config = dict(
    model='multi-label image tagger',
    dataset='made-up waving flags',
    image_size=48,
    horizontal_flip=False,
    color_jitter=0.1,
    norm_position='pre',
    inner_norm=False,
    conv_stem=True,
    layers=12,
    num_labels=34,
    residual_init='scaled_by_depth',
    optimizer='soap',
    shampoo_beta=0.99,
    epochs=21.3,
)
Rows from block 2, named by matrix and row number. Rows with one number belong to one attention dimension. Each number is 200 + 20 x the weight over its row's rms, rounded and kept within 0 to 999. All counts start at 0.
# v: attention value (model.blocks.2.attn.v.weight, 256x256), inputs 128-255
# proj: attention output (model.blocks.2.attn.proj.weight, 256x256, transposed), outputs 128-255
v.128,216,203,224,212,202,200,198,200,215,201,201,198,199,172,209,203,200,228,197,199,188,199,267,197,221,207,165,192,198,201,200,188,192,210,190,200,214,196,183,200,207,223,207,198,191,203,180,200,193,191,200,217,206,200,211,274,205,171,188,198,195,194,200,203,200,200,209,200,199,273,146,191,182,199,164,214,157,199,199,200,201,176,198,207,201,200,257,189,199,199,212,187,191,194,232,183,198,198,197,192,200,212,196,194,200,201,189,200,191,186,197,165,200,200,197,182,196,210,198,200,195,304,211,201,208,204,205,200
v.129,178,199,200,217,207,203,208,194,202,198,204,180,202,218,195,177,235,195,199,169,118,196,203,180,184,204,194,163,200,206,163,206,193,211,203,194,203,208,190,220,204,200,201,199,263,157,200,205,197,198,201,141,200,199,199,205,199,200,276,228,203,205,203,185,204,171,200,193,200,193,200,199,203,202,200,186,201,208,200,186,258,206,198,204,201,201,180,221,219,221,231,193,179,200,218,150,202,215,200,200,167,234,200,256,193,198,198,211,242,187,207,194,204,217,202,202,312,205,198,204,191,200,200,200,243,200,200,210
v.130,195,194,195,247,197,199,195,201,206,200,191,177,202,200,202,204,219,189,200,203,197,227,194,201,194,209,212,170,187,199,219,279,214,251,198,203,215,200,176,208,204,197,210,198,222,199,179,181,196,198,181,137,203,214,201,199,264,200,196,198,195,217,197,200,194,244,226,203,200,203,255,200,242,224,198,131,201,205,201,201,197,216,199,202,168,225,201,202,185,191,194,199,187,232,209,204,186,212,173,199,198,209,200,251,205,214,238,176,169,201,188,199,247,204,260,178,200,203,200,224,148,197,191,218,198,197,202,190
v.131,205,166,201,207,200,201,199,198,195,200,202,203,199,255,200,145,198,200,202,195,226,240,202,186,184,205,159,207,185,175,293,202,235,200,200,200,201,200,196,203,200,200,174,200,186,200,202,225,201,210,210,203,183,198,193,210,190,200,202,203,163,182,201,215,239,217,192,195,215,199,207,199,200,213,253,208,203,210,212,180,210,200,192,201,209,184,197,278,201,175,208,200,201,210,205,193,200,196,200,200,222,216,199,199,200,205,167,203,200,132,203,185,200,190,223,202,201,198,182,175,199,198,178,219,217,200,195,200
v.132,224,215,189,206,203,201,207,196,200,204,212,200,163,198,206,195,202,199,203,198,210,210,202,196,199,198,200,197,191,211,174,198,184,201,200,172,184,163,189,199,184,193,212,218,198,197,202,188,196,217,206,200,180,202,173,185,199,199,183,192,201,205,203,203,200,199,204,159,199,201,200,197,172,193,202,197,179,200,218,199,199,216,176,190,198,198,198,200,186,177,354,194,199,199,200,203,220,200,207,191,199,202,184,201,208,200,198,168,213,197,191,199,202,222,220,199,169,199,211,253,201,202,197,187,214,203,199,203
proj.128,206,195,203,192,204,199,195,229,198,191,200,201,220,201,189,199,210,224,201,205,201,195,185,197,186,225,210,200,163,200,200,215,202,216,64,217,201,200,201,210,215,206,200,206,201,189,204,253,225,286,201,200,200,187,201,184,203,215,200,200,200,189,202,182,199,231,195,201,222,200,212,213,191,198,200,199,200,200,201,180,226,208,199,160,199,192,200,200,199,299,222,200,200,203,180,226,200,189,204,203,202,152,213,199,198,200,197,204,200,200,197,245,200,192,199,245,215,200,201,204,223,177,206,238,178,200,195,200
proj.129,201,203,200,85,200,197,193,200,201,201,205,200,205,201,145,200,200,196,201,244,196,199,200,198,194,200,203,181,200,254,201,230,216,201,149,243,200,197,178,204,199,172,168,173,200,211,221,265,200,200,200,198,201,214,219,217,217,198,201,200,198,206,211,202,196,225,205,130,195,194,217,199,196,179,207,213,202,161,200,216,204,191,104,197,205,143,200,201,200,201,207,210,195,192,200,248,204,209,211,204,209,204,202,176,152,199,198,202,198,203,192,198,200,198,184,198,199,204,194,180,199,198,190,197,201,199,183,203
proj.130,191,199,158,204,189,203,203,219,230,211,202,191,212,200,152,193,177,205,194,195,200,208,206,236,184,204,195,233,194,197,194,189,204,172,256,163,199,203,198,200,206,201,200,202,176,201,201,205,201,203,198,144,201,228,197,201,186,237,203,217,201,200,227,192,181,206,199,191,199,190,225,202,199,196,204,253,200,221,196,201,154,200,200,215,203,205,200,178,199,201,170,217,198,200,201,199,191,197,201,200,204,198,201,200,184,193,199,202,262,200,209,194,200,202,185,210,213,198,141,196,220,201,200,206,205,200,188,207
proj.131,203,200,276,199,208,183,199,202,212,200,198,180,248,201,198,202,203,295,201,200,199,202,179,197,200,199,198,200,205,202,168,200,201,204,142,198,200,200,192,199,230,219,200,204,198,205,203,231,203,209,216,213,202,207,199,274,213,168,239,200,160,205,200,210,214,206,201,157,158,198,200,218,212,195,189,196,200,151,200,196,197,201,161,192,207,190,210,178,202,214,220,203,208,186,190,218,200,206,201,214,203,198,199,234,199,200,217,202,197,188,200,224,206,201,201,196,203,220,225,206,199,181,204,222,184,211,183,240
proj.132,188,173,210,206,182,200,181,203,204,191,188,195,200,200,198,213,194,230,197,202,177,202,200,187,195,181,200,186,205,165,200,197,208,197,193,198,223,216,201,200,197,203,204,195,201,264,199,200,221,206,198,200,200,203,218,194,143,186,260,201,189,207,200,202,200,197,202,209,205,199,200,212,239,201,193,199,208,196,145,197,156,200,199,276,197,200,199,202,196,200,70,202,234,189,192,201,199,208,198,165,203,200,197,120,200,204,192,217,202,200,227,211,200,150,197,169,179,188,195,145,201,202,139,213,158,200,208,165